{"encoder_stem": "single", "fusion_encoder_parallel_block": false, "fusion_encoder_connector": "mlp", "beta2": 0.95}
Rows from block 3 of the fusion encoder, named by matrix and row number. Rows with one number belong to one attention dimension. Each number is 50 + 12 x the weight over its row's rms, rounded and kept within 0 to 99. All counts start at 0. After the name is the row's rms in percent of the matrix's.
# q: attention query, key and value (stacked) (fusion_encoder.blocks.3.attn.qkv.weight, 768x256, the q third), inputs 0-63
# k: attention query, key and value (stacked) (fusion_encoder.blocks.3.attn.qkv.weight, 768x256, the k third), inputs 0-63
q.2 125:58 27 37 58 50 70 46 67 50 55 66 74 33 48 58 51 52 50 51 56 75 32 37 69 57 51 58 71 40 51 31 50 47 42 53 60 50 48 44 28 52 44 60 72 31 46 48 47 61 36 59 47 55 71 69 45 82 54 38 49 45 55 49 64
q.3 108:48 34 47 59 47 66 51 57 56 62 60 69 40 63 47 43 45 40 58 65 40 38 44 65 56 46 68 57 29 57 54 58 32 36 46 50 67 60 51 51 45 33 67 61 33 45 43 54 56 47 46 46 59 75 75 43 73 45 28 47 64 68 50 62
q.4 095:57 50 51 71 35 53 35 46 62 47 73 62 47 45 39 50 49 38 42 39 59 62 30 58 49 27 62 62 40 66 44 63 47 42 47 50 35 35 72 41 46 31 46 46 32 62 57 47 56 34 56 42 74 58 68 45 49 49 50 22 39 56 47 52
q.5 094:43 51 40 57 45 63 43 60 54 49 54 72 63 47 51 40 49 38 58 41 55 54 35 61 47 35 61 60 37 65 50 62 33 50 51 62 64 55 53 31 48 34 43 60 51 49 61 69 56 41 58 47 61 70 52 41 60 59 35 34 34 78 69 70
q.6 097:49 35 61 45 64 73 64 41 42 53 45 60 71 46 57 33 36 47 62 63 45 57 56 64 70 62 49 50 39 49 53 60 33 52 39 73 66 55 41 45 48 28 55 68 61 39 36 65 39 56 63 54 60 58 63 50 50 48 28 31 49 60 48 65
q.7 092:60 48 43 66 35 56 40 51 39 38 45 60 52 43 43 61 63 43 44 51 49 65 41 73 48 42 70 79 41 33 37 48 59 62 62 68 21 51 63 39 37 47 53 60 41 62 68 48 61 54 56 30 43 58 55 62 47 42 39 43 33 57 28 76
q.8 104:53 45 30 57 68 62 30 49 58 63 55 52 48 52 48 63 43 56 44 52 39 43 36 61 60 63 50 35 57 52 53 54 47 66 59 40 39 53 68 56 74 45 55 45 33 46 64 37 72 46 55 22 32 35 76 52 48 54 45 50 56 46 49 57
q.9 101:44 57 77 46 44 45 54 32 47 57 31 50 70 38 46 39 43 69 48 58 28 45 42 49 35 51 52 25 66 47 74 41 75 57 44 36 43 48 54 56 69 56 44 49 57 47 43 53 40 71 33 60 60 53 50 48 43 67 67 45 48 35 47 46
q.10 091:37 36 64 31 65 58 71 27 38 66 50 49 73 40 52 55 34 61 59 57 47 43 71 32 48 48 40 15 65 36 56 32 45 43 43 41 53 48 46 56 71 53 58 39 49 35 22 45 61 63 50 69 21 58 36 56 45 60 57 56 67 29 47 51
q.11 113:36 68 49 50 60 34 49 49 47 46 45 22 44 47 60 46 47 56 58 47 57 67 72 19 50 45 45 44 63 46 64 45 68 58 41 39 52 43 51 61 47 55 38 42 72 54 51 48 43 54 43 60 31 26 32 49 32 51 83 71 48 41 56 43
q.12 094:68 59 27 69 42 62 34 61 65 50 71 68 44 66 47 68 56 45 40 51 75 49 28 62 43 42 66 76 38 44 39 54 62 44 54 45 35 53 60 26 45 46 49 57 30 61 56 35 77 12 53 40 54 67 63 50 51 35 66 51 50 59 49 57
q.13 102:53 53 29 79 41 43 29 55 55 36 67 85 41 59 36 64 45 28 44 40 61 37 34 54 53 42 51 73 34 52 31 63 47 45 73 60 35 42 64 27 60 47 57 49 40 47 51 48 67 23 60 35 70 58 76 59 67 46 48 35 54 62 39 54
q.14 085:47 39 42 25 57 65 54 47 41 56 54 53 58 54 70 38 37 44 45 52 49 45 57 75 75 52 43 52 47 64 58 52 47 31 42 56 74 69 32 52 42 40 59 51 47 43 48 58 43 52 45 49 64 53 58 56 51 46 33 26 44 67 72 56
q.15 107:51 36 44 56 45 65 42 53 51 54 65 75 59 59 48 51 40 25 56 53 62 43 33 64 54 39 65 70 42 64 34 57 40 41 42 69 60 54 56 37 41 34 54 61 41 48 55 40 62 49 55 46 77 82 71 62 57 46 29 27 41 73 44 55
q.16 096:41 53 59 57 70 59 41 51 39 64 35 59 47 60 44 50 63 46 41 67 44 69 36 59 54 69 44 43 56 48 68 53 55 38 37 68 48 78 54 34 57 60 55 57 52 50 59 14 65 60 27 25 33 39 63 36 70 37 64 56 48 45 38 35
q.17 106:51 17 46 47 26 46 54 44 58 52 50 33 67 53 30 61 31 39 57 33 55 53 34 64 42 54 83 63 40 60 40 41 32 36 42 43 53 49 62 47 73 26 57 52 35 38 45 43 48 62 44 63 65 65 50 47 35 50 26 41 35 49 28 54
q.18 086:36 57 57 66 60 56 58 60 61 39 50 31 60 51 47 57 39 55 70 59 64 48 45 51 63 65 50 23 57 34 60 57 71 39 32 49 53 59 54 69 60 48 44 48 64 25 42 39 41 78 59 44 47 57 50 54 40 42 66 67 43 46 68 38
q.19 093:40 51 51 72 66 68 64 53 46 76 46 66 47 38 65 25 27 53 46 75 49 41 59 49 60 57 62 40 41 69 55 62 41 51 50 59 60 67 48 59 25 48 46 46 45 41 46 62 50 48 35 38 37 50 62 39 75 42 49 53 73 45 59 68
q.20 080:66 40 54 44 80 52 61 44 38 72 44 49 57 36 52 31 30 48 67 62 41 43 48 54 72 52 70 40 31 59 33 39 19 44 59 57 57 51 53 53 19 63 44 73 48 33 36 61 40 47 57 53 33 63 67 27 50 58 41 46 62 33 59 40
q.21 093:33 44 45 50 14 54 32 46 58 39 55 31 63 41 35 72 42 47 46 38 39 51 61 43 37 57 35 50 54 44 72 47 69 45 46 54 52 50 52 46 72 55 47 41 52 51 58 30 37 56 40 42 68 43 33 67 24 61 53 53 37 75 52 60
q.22 083:57 43 56 42 54 63 30 63 35 64 39 71 38 55 45 37 42 33 36 54 63 42 29 61 71 41 47 68 41 65 64 58 52 63 62 52 46 37 47 31 61 59 62 83 54 59 45 58 74 45 42 35 34 54 58 54 65 39 39 63 61 71 61 61
q.23 083:56 51 48 41 35 61 27 37 25 53 47 50 43 55 44 72 47 42 34 44 49 41 51 59 63 37 68 65 56 63 41 39 43 37 53 44 40 32 31 47 52 64 42 66 49 38 51 56 40 36 52 45 48 59 44 46 29 66 29 40 52 68 52 65
q.24 092:49 31 61 46 59 55 56 40 56 44 43 54 65 69 66 46 58 79 45 62 26 39 54 63 60 57 32 35 57 60 52 38 72 38 42 42 69 33 29 67 51 52 41 53 72 62 46 47 22 70 43 55 66 49 51 41 34 50 31 48 54 59 58 49
q.25 099:55 58 71 40 38 36 61 38 35 45 41 55 58 57 38 52 45 55 56 63 47 35 51 59 45 61 75 38 45 47 64 40 39 34 42 54 41 57 52 53 50 46 63 63 23 43 36 44 59 47 51 43 57 63 52 59 44 46 55 18 77 47 22 41
q.26 092:46 46 66 51 31 52 65 36 59 60 60 28 56 39 49 64 30 73 48 38 39 34 40 42 48 82 35 51 66 36 70 36 43 26 38 52 53 71 45 34 64 26 39 44 60 49 50 39 45 63 59 52 52 59 66 48 46 58 53 57 46 50 55 34
k.2 137:37 60 59 29 64 41 61 54 35 45 51 44 62 69 69 62 34 54 36 40 47 62 52 66 61 67 48 47 46 48 57 32 38 30 47 55 32 47 61 54 56 50 47 72 44 31 44 56 31 38 58 79 23 50 49 49 48 41 51 33 50 49 49 43
k.3 122:40 63 43 29 48 39 57 59 33 49 53 49 56 77 74 62 42 56 39 41 63 53 54 63 45 61 41 66 47 40 47 35 45 56 58 42 25 39 64 63 65 42 37 58 37 47 48 40 45 38 57 77 20 57 48 47 38 42 59 55 49 48 41 53
k.4 091:64 58 36 51 34 52 51 44 47 33 73 34 67 58 53 52 38 15 37 30 60 61 59 55 63 46 45 42 42 58 45 53 48 25 47 49 51 51 71 51 38 48 31 47 50 58 71 49 35 42 62 50 50 59 40 40 33 47 51 28 29 52 63 45
k.5 092:60 74 46 41 26 47 56 51 45 21 72 36 87 63 49 67 47 30 43 35 61 58 48 54 51 57 43 49 38 52 57 31 45 41 52 37 41 42 60 61 43 53 42 44 52 65 54 57 47 42 59 70 51 50 43 37 45 55 68 44 32 42 54 28
k.6 087:47 68 63 55 41 42 62 71 44 35 42 46 46 43 53 63 57 70 49 63 44 43 41 47 42 54 51 45 39 37 62 51 59 40 57 48 32 57 54 55 48 50 58 37 51 59 38 56 62 30 40 53 34 61 56 56 58 32 73 63 46 27 58 47
k.7 100:56 31 36 57 46 65 47 35 74 76 50 61 67 66 38 49 30 36 38 23 58 69 53 50 45 52 34 71 43 50 26 52 28 53 54 45 59 21 57 46 57 35 54 72 67 39 60 44 54 48 64 51 59 49 45 68 21 50 48 44 48 51 26 55
k.8 096:44 48 50 65 37 65 47 44 45 52 73 60 51 74 46 32 33 40 35 20 55 60 31 56 50 58 26 45 63 50 51 45 43 52 39 35 68 36 64 43 57 37 45 59 48 68 55 30 35 39 40 63 51 40 50 42 30 27 57 44 49 72 49 56
k.9 142:61 45 51 47 46 54 51 55 71 48 44 60 42 44 47 46 61 51 53 58 41 33 59 25 47 48 39 51 57 61 46 70 51 66 63 61 55 46 33 62 35 67 59 38 62 62 48 54 68 69 49 24 68 37 38 58 68 62 51 65 42 42 60 53
k.10 111:45 62 54 52 39 40 38 73 59 47 37 75 35 51 52 49 56 70 64 63 36 32 53 18 27 41 53 45 45 47 58 57 52 46 59 50 47 54 33 65 30 69 56 27 50 65 51 60 51 42 29 42 54 55 58 42 71 63 52 69 63 36 34 65
k.11 123:46 44 47 56 42 57 34 47 74 65 50 65 32 48 53 35 49 60 51 60 50 31 48 28 35 46 29 58 55 50 35 77 42 63 60 42 70 38 32 45 56 55 49 41 70 67 53 31 57 66 45 24 71 48 56 48 42 45 49 70 42 47 47 50
k.12 100:65 64 33 49 64 54 57 51 54 51 71 60 63 67 59 37 30 36 41 20 68 63 51 57 49 64 39 73 26 45 39 50 37 53 49 50 59 33 66 60 72 48 41 66 64 54 48 43 35 40 64 62 50 47 48 49 16 51 48 27 44 53 37 41
k.13 108:62 51 33 53 56 54 58 48 60 58 54 67 74 74 44 55 22 35 42 22 63 75 53 66 44 60 31 72 35 50 32 46 39 63 42 52 54 19 55 47 60 44 32 65 49 41 62 41 36 45 50 60 56 43 35 47 33 45 41 23 47 51 38 48
k.14 081:49 58 60 50 54 32 48 67 38 35 48 33 56 68 39 57 59 65 40 47 25 36 53 58 47 56 37 49 45 38 55 31 57 40 52 43 35 60 42 54 56 64 40 40 30 46 46 60 56 36 56 68 24 58 64 35 50 55 73 56 49 45 56 35
k.15 110:45 66 47 51 43 58 50 53 46 47 55 49 56 72 56 53 38 42 30 24 56 54 48 61 44 66 36 59 31 45 46 46 44 51 55 48 30 41 60 58 58 40 40 55 42 62 63 54 46 38 60 62 32 44 57 49 23 51 58 37 40 34 39 32
k.16 104:54 35 42 59 53 31 51 40 42 48 35 33 63 51 54 34 20 48 52 51 53 61 68 45 33 46 61 64 30 48 34 64 37 27 51 53 44 50 40 62 48 55 36 62 35 50 62 52 60 54 53 57 49 40 44 59 35 30 60 59 43 58 43 50
k.17 089:40 48 36 54 50 51 45 44 39 37 43 48 43 38 78 51 56 45 37 74 58 53 59 46 58 44 61 65 62 33 40 38 52 54 61 41 51 44 41 34 41 45 72 60 49 39 53 52 61 53 63 62 38 51 32 55 39 50 55 61 55 33 59 69
k.18 081:37 38 51 57 50 57 48 46 60 64 53 57 58 42 66 52 55 54 31 31 56 32 30 50 62 50 21 34 47 27 48 58 39 36 31 61 65 41 48 52 49 52 29 46 54 42 44 31 33 69 37 67 62 37 63 28 35 44 48 61 34 55 75 45
k.19 087:55 51 64 47 48 58 45 73 50 48 49 47 58 60 50 51 45 49 47 36 28 47 52 51 43 60 60 52 33 86 65 74 53 50 57 40 46 52 27 72 38 35 53 53 58 66 52 50 40 42 67 31 47 39 55 51 51 45 51 53 44 47 33 46
k.20 079:66 49 60 58 39 57 51 80 28 39 48 39 55 43 66 45 68 65 52 59 40 54 58 34 53 52 68 67 41 65 45 56 60 63 55 26 38 41 44 50 32 62 39 39 57 51 56 58 69 55 53 47 43 52 57 45 52 62 51 83 41 39 45 40
k.21 088:44 49 38 39 57 50 47 42 51 60 65 47 50 54 39 61 42 37 48 44 59 60 34 59 70 62 30 43 56 42 61 52 53 27 29 66 67 54 61 48 56 38 72 56 47 42 51 50 50 55 44 74 48 54 35 63 50 52 59 39 60 71 83 44
k.22 096:55 47 68 35 54 52 59 67 32 48 47 45 47 52 68 45 75 61 66 56 39 55 54 34 49 37 41 58 57 58 43 36 52 67 60 35 23 40 38 62 56 43 71 54 40 44 38 48 69 65 73 51 25 54 43 54 67 60 47 57 49 36 38 44
k.23 076:48 50 56 39 39 55 40 54 40 53 58 47 59 43 39 55 56 36 50 52 52 64 42 74 67 51 29 50 47 38 49 31 65 38 30 48 38 67 59 39 51 46 56 47 60 43 40 45 49 45 41 68 50 61 54 65 48 41 68 56 42 33 80 39
k.24 083:45 50 39 50 55 63 80 33 48 51 55 36 63 37 33 52 69 50 64 41 59 23 48 40 55 62 26 51 51 40 69 44 48 57 45 58 80 40 41 56 44 53 45 47 70 51 42 43 51 71 37 55 52 57 47 61 65 69 40 48 52 36 59 53
k.25 091:50 44 27 80 62 58 40 44 50 46 41 49 18 40 45 48 19 53 43 53 62 47 40 50 44 49 61 71 49 55 34 57 43 49 52 49 45 59 37 35 62 42 60 47 20 52 70 34 58 31 58 42 48 38 40 68 43 46 57 45 66 54 27 56
k.26 097:39 58 50 45 59 45 43 59 53 64 59 48 42 69 62 53 64 52 39 74 61 35 61 27 43 60 43 48 45 63 57 62 56 77 46 45 42 37 34 72 70 42 49 50 52 66 44 49 67 44 48 38 37 25 51 60 43 39 36 46 51 51 68 49